config = dict(
    n_mels=40,
    win_length=400,
    decoder_layer_scale_init=0.1,
    decoder_drop_path=0.15,
    beta2=0.95,
)
Rows from block 3 of the text decoder of a small encoder-decoder audio transcriber, named by matrix and row number. Rows with one number belong to one neuron. Each number is 500 + 25 x the weight over its row's rms, rounded and kept within 0 to 999. All counts start at 0. Numbers have three digits each. After the name is the row's rms in percent of the matrix's.
Before each neuron's rows are labels from the 100 texts, of 14976, where the neuron reaches its highest value: "fires on" is the input token at the peak. Only what is clearly more common there than usual is listed. The data: short made-up English sentences, spoken by a formant synthesiser in many voices.
# fc1: MLP up (decoder.blocks.3.mlp.fc1.weight, 1152x192), inputs 0-63
# fc2: MLP down (decoder.blocks.3.mlp.fc2.weight, 192x1152, transposed), outputs 0-63

fires on: "train"; "old"; "a"
fc1.374 100:503509517489512525466514453452479457444480489507518481485509510495447483495528534508482486527484480527476506498481523457500512516494496503527498467462509496508465494500509437454489475544457495
fc2.374 098:489499511494430479464487517476506481525514531493474497544499501579485511553481498446486490537501470494487495504518493545464523515483483511536544484491511440509512570489484517486462488527512451

fires on: "a"; "my"; "this"; "the"
fc1.65 101:504526523514503473524488465492505513496513482462485478523479537478501501515482500524488475485487492479510495500521479518483541465467470453514490472460497470509493498481497509495523519500533464
fc2.65 103:554514508496522491539492493491514495501507475492468489513506530528508509489491482443441494502523466501493470518520528501545532459524523484520503471500487535524514529490499508506515506501492492

fires on: "a"; "dog"; "child"; "her"
fc1.174 103:536484486516508511506521494517486477504555497458500465543533517535529514481469459486524519455522516476506500494533517515482496435494482488515513481465496507503527473520520506527513457490529519
fc2.174 122:545535503506518472530447485483494473488490518531513519502470517471510486480517493516513465493494490496493499487463509502504450486488509534443484471504511530531512500476506510516541496501485502

fires on: "please"; "teacher"
fc1.216 101:451506526493516512469490470483441490491521482515484471484554555453532486466482470478526458520459493523495510513497494525477568526503508483531529470500495506500462503487480504509492488506526485
fc2.216 101:511496521497539483514507489476496503470485510512500513480515519547519515443522485570527491516509509511513476478471483507485498454523527499474507444505498519488460496489531488473464495513521473

fires on: "me"; "sold"; "took"; "under"
fc1.54 088:504499472514498469472520479507525515486495522498489503445503547483550506495506533486467487455540513463509452479511536564472496515506497522490504484466492509437523491493529559478498487473496473
fc2.54 084:535484478524502451483498475543489514481440512554519501482488497480500495480494488506487502504466484522499516483520495519477517510451509479476574490482494489535512508503502536461464531530483515

fires on: "is"; "her"; "his"; "a"
fc1.367 119:490529514486460483546505499497510512512516519486456529506547504519498522483524466469512494469550514436522487496468487534490483497508506524502521531506498454508459515499505507532489501473489505
fc2.367 101:484531505502457552508507513498486518528457436494510474500498478547510501450515476475508503449496499483517530496483505525492457520553512521478532478498488519483534554492475434464449503518503471

fires on: "that"; "very"; "the"; "my"
fc1.650 106:485467480481535476503504548421479521532489492498497512470530481487517444532496501491532477447505464530487468474484462517533480514480477501499476472482527528495489506526504504495481520533515499
fc2.650 106:478498515498482449518452508445510523492513509467477473479526503526501467487481518518542482448498500518486489511499508461563486530517503488473458431486501511455473563523487503494495497570506558

fires on: "me"; "find"; "found"; "beyond"
fc1.24 111:496528533501525547455458471487457515556534495473530512487498509501484566504481531497507503536479506480496494505522571489486489530497471515577493511480461513459444515543482501510493476516525450
fc2.24 102:549513491480481537494522494473503500554456510454518521509511508496501492483505484508473450476503500495504513507512468509524479533514496510519487463495509442444477499478506542532506512508487484

fires on: "me"; "by"
fc1.439 109:487563477491478484495557469489548505516500441508493509533495493487481483561538509532500530538516477534553496482468475482526521531489509512511510500500522470473543507505495523470495498514508463
fc2.439 108:542527493531551531513542504516460512515450484495487531503482475500509475485507537511552497543535461504510523501486530499518517507494508527514468515496476455498520516453492498494477511492490452

fires on: "our"; "ball"; "phone"; "where"
fc1.403 100:458509492512521465469551480479522509448519552499464484506485466458494514496506492530525462502495510536477513504488543468487494512499529511518498504463472507486507532501529484517484521512464504
fc2.403 103:504470471493485466542507507538493515475507507438474514510507493462493513477482502481472523542490493522507490496504525549512483513527516522494483472507517536526559545507490550556496503509501429

fires on: "that"; "every"; "my"; "this"
fc1.160 084:482481530504498486491477534524521500512511456498502509513561523464556489518474470513495509472486523514479488497510513504457519515516519476503538533518456531473454464523530485503508504447495522
fc2.160 101:517500516511477512512498505535512504487536480466464491533502514570485487492496509497509472516489540491509495522510513447498455502440514510491505487486475476488514533506471561432543471472534517

fires on: "<end>"
fc1.654 098:461521481469455492464503554507486430493481497513504492495502479531486521466512500470505476502518538532486546478505485460515478510484506477472508521476491506508452470499507465508487463522489483
fc2.654 087:474527512523517491506483509482497493473473472495509494495491502454500534432513490549494481510514451515516509508498517469527461503535495485500522491465494507473492472487450516498473462479512501

fires on: "that"; "his"; "good"; "this"
fc1.88 082:458555460502532513513519535483498486495499516464483484489495519454456561506468542495515432514483504529516515465524505468491474493487463490472481519451503478494476453531522488456483526500494540
fc2.88 088:465528539504502495483531511517496515514492526494476521473483498535498504497523486519460469517510530503486461515479487552474523534509489499534494485503472499532480437513496434435491484499543491

fires on: "a"; "our"; "her"; "every"
fc1.717 095:489496480483464532506482491505531505461502493453483479468436477482489537495500488541545494465507520451468481542465492465496515488464496511496476494535523501499520513526501437483492510530457480
fc2.717 098:522489488506496523545514507419484485499520510503530499496490516532501534582531509471497536479501551494506476481507501479492507457433502475543467532502498502487521507509496552525472503492543551

fires on: "<end>"
fc1.192 096:523427486487491513556496552465524478510503433488529499473508523527485522499524511445522517501512499508528512504480468492521508465454507503523516483484485481503506466530499448496503489477552484
fc2.192 095:455527490468515473473475496486526480477505474545512495534479525537499514487514506503523493578528494519498533512531481538513486505481520527505455442474494515548479519525529534526559491524509471

fires on: "me"; "take"; "took"
fc1.519 107:483481519523510525478450510503499507589532519497520516490503472514449557501486522517507480505460491478481491508521545499495492517472457483546524508467526503471510487536529506472521504502492474
fc2.519 104:534509472489485506463444495513486510531536471487564495482516503458499504511497485483469459513530537495495497536513474482513459506504490508514489479493502539505513487542522481494484494499531477

fires on: "my"; "this"; "her"; "that"
fc1.696 096:481497482491557475499503511528472530547473464470527533511535537485515497524452485482539520469512462444472488535533554500506514512495491473456505515492495554490501504514497496472480533458472542
fc2.696 086:492511452498570509481490491507521476515577448546494490509489466475514467522524485500542512507505526495475514506472513473483512493475507480476535508490515454530483558484516515444471498492521550

fires on: "<end>"; "thin"; "every"; "his"
fc1.284 087:464509459465506508500418552511498509523530492489491510482526509522476496520522515496521484528515457500506493496467443472498484500471520505518494472477499476471524527521512458542511464483508524
fc2.284 095:492494509502509522475449468555528489485522495512469498491503507510497517501534519446520550503501568507475524483514486534489494492569476509460477468485471524533462475500522523442521493541483518

fires on: "please"
fc1.121 096:439501492490532451477475506503481517469476510506538505496511493498492477487533460518502471513493522525510500480528467475511502522523499473450519510491529502527510512509527474526507520493487501
fc2.121 104:492515511517499489503462485521496485469467470493538499519506482479494505493511498510486491502489487506484524501515490493536561520530520514503549481520501559497522463529503542500467468485515582

fires on: "<end>"
fc1.107 097:461504442521475478482527513499474501491443499498551520494547483501475505469548471511491438537509498478512507463508437467533512511494495496494526505475515459506494481465546508512471514526501485
fc2.107 103:493515485525474499509452500529514492479429501495526489489489507463491514510530477504485469540507506518503509503498501512479541506521505484512520460517512535487489440522493503483451474475538561

fires on: "train"; "lamp"; "clock"; "bag"
fc1.181 110:528528498477548492483469476495486518527461483478519483497537493488529525500501516485484431512517522491511522466555525495525494518494513512540541463473456468514525525472477472483510540496482483
fc2.181 115:528514516480568465518510512480521480490528554553481506532502512505498509474496521500456514484482459479521502469525518457472524513554491505503549478510530514509477575493485517509523483473533484

fires on: "please"; "at"; "heavy"; "every"
fc1.347 095:505493436484529514511485536474480507534507498478530501457513460479427511521497521481500506526518513536492506479513487526499483493477448504514502470457519529468535478544485454493539518487509525
fc2.347 092:535482511501456524488436495515486488496547524530483480553489492527514511468481461511495489454504492491494488495529510490495481496532507515465500448508512508572490508512496558532525485471489532

fires on: "<end>"
fc1.638 110:551548485476468508512535526468504457454506491535549494474481513486502481486490489481499543504514490506500514515518493458518447519527473516489524476472490515517462517519500514485452480462495505
fc2.638 088:481505511499522492491497538546536507514539512467535513511518520535502488477513527470509493477503532485484456502485460485569501484482486526481527541484518513471428564567509479489424483496511437

fires on: "<end>"; "his"; "that"
fc1.762 097:511500505484492513444558529435522451471499485529497507502476504506476489486469491471498554484473475506478492500511501477494503539479503498469530482485513470510464529523465487525504470509455503
fc2.762 087:482472453520483475497512494465529497510531481525553502474491507494489509460527506528505460460496499486505503494505488537517484497551525527472513539490529556499437500502517492499469492505526517

fires on: "that"; "this"; "his"; "every"
fc1.622 095:456486487481502520502497506486520494507525491515483478497489505524537530536483469479447487498538477508467512451477459519508499507526546548495471541482506493469466472524486481503487465532461525
fc2.622 079:498526512497508494553471492470479486530473560465475493489513496489506507508496491496534487521513511467526496470526483498503518524459473502488505494492476511454480434485524487499498469526520519

fires on: "please"; "who"
fc1.304 097:512501480472515511501445503503489550498463517551521524480492494511539453499506477511484490483505491468512493521486513518512490499535532459530489506514461519496525516489488451477524506516499450
fc2.304 099:490477477517470462461462503499503501515508523536509519499534487489506505516508455550520501494495509525501449523462481498533525479537477484484492456458503515516483532521482464511517485483535558

fires on: "my"; "every"; "that"; "heavy"
fc1.122 098:486502497465520496524466491577495494477485479517463518482477527479537477487532497509504478495540502527526509482476501494483450510471502480496501527509491521502506510480478541511502533520503442
fc2.122 101:463506571517500500505463528470541505540465533496525474535510521496490509497518490491472476540506499484499500494513471519557469499557475530469519486518472484558514470468483503522479510486545557

fires on: "please"; "his"; "the"; "good"
fc1.148 099:487524457503529497516526533497477484494513468434500477497505486492439515545492533485495501494515546532534501510502495473492514469529513488498515459474505519483450470527477467496514530498476527
fc2.148 106:522519566491509452475520527512504508498519531492519503512487523556517512492504480452476539504512455491498449517526484463482448515522489525539521452495488496525449514498449501520455499472516492

fires on: "is"; "near"; "painted"; "made"
fc1.170 100:496519471485461500579503481532546479510501450486455552476509524470525479523512494485465463505520513523529521490467542527505488487510520513500516523491513493483482525427537458507506527466512446
fc2.170 082:504495488493515503498471479519520533514529460500497490484482480486513489484508546484524474524496510493497488496479494462491459511433504487453536500474511492491560483468482458494474488499495501

fires on: "me"; "take"; "threw"; "took"
fc1.218 111:503540511495504499521547517444512521480533492551500455489507542508486569491459477529523511516505493494537472546498462505518495522477482482506505531478502532482547506505422522521479496540515498
fc2.218 102:528517481503538505536534500472487498482527519529487505517502504455515492485501482513527481527487454500513469506511521465523455518467489510496528569488520501566515529489477516545523467570473539

fires on: "please"
fc1.356 093:443487468497513456501471502485520526492463533518547511509500483513471481518492465518493486536531502507521500484483471479508500514499479482464503500456531484534485476536529484507538528484466509
fc2.356 101:494506502518485483505481489493496472473492486500527487520489487462496503472513485494464499489503473507502492494502503480506549512546528539501530470518521583523506464506487520513484463470507590

fires on: "a"; "his"; "dog"; "this"
fc1.407 089:478502512518480497488531519477488463459486531508494480510547474508473458491510473512463481514476475506509490527475511508466505519473511494507482472493515486553539536488556526457483463497510482
fc2.407 100:500483566483521540489504495456478489507469507516508481511493516436517491512492490549529508458477466519470458547513490473522532469491503491520480496497483559494454537457510543466484499504484520

fires on: "my"; "teacher"; "this"; "driver"
fc1.342 106:466487527516465508499499512555521490486511504525539509471494449500469506508529495508497476501465505483472485499476495501520499525492467473458505535481494501485509492484532481491499505474498444
fc2.342 099:451490524514503516483484485500493489463498470489474463450505489535495518484506497544516504507554486488491452508497531480501518501503475511502491489504487544525484550506516475511506512512498496

fires on: "that"; "his"; "not"; "every"
fc1.489 093:482523526539501543554501522525529528456505536496513475526508481531456532499461530495471504442458501516493516470522507428488489506502528488457513486496497487480474520468476467474516494501508491
fc2.489 098:485483497515502511455507523484494495488529512506453530477505508491487531523490489544492526472506470503485505527518509492516487511535489506490477527496519441491502464471492419482533480520506473

fires on: "our"; "that"; "my"; "her"
fc1.135 106:479526511538494478546449520478485523466503502535483497473507518500515505465476475513476554501527513465519489511512519463549527528499503535526464484552478482451496486542506490500526517476546513
fc2.135 090:512513528530498518498482555503499524490516528588511492437497483518504506497519512512476500455485502507498514485508484501509539470417529494496498461506476526463511518485491506515540499433489520

fires on: "me"; "took"; "is"; "cleaned"
fc1.2 092:478517501527487494484561465486514494463469492542540521499520517512541482524466502525507519441554502459483501474502519506498459488512499489497512446532497515488475493498512506508463529507519489
fc2.2 099:515523450506530481497506472482497484563496544565503489563529507531485488481503516495515480512482550552511485515500517511495471482472505488493523500530488503476544523505485579427507507490454520

fires on: "<end>"; "this"
fc1.527 105:492492470497489483431498550474493440477482498524499487479497458455518489472561494474492460506524470504483547481547493455518444546478538486481495516479507509482472517490505494501471452502518498
fc2.527 099:490495506496490512522541525481489482496488493525508496527510495411512489435490496514479491520504457505504497499497513427519477492449497502481511489501486454458497523472481521521482485496488445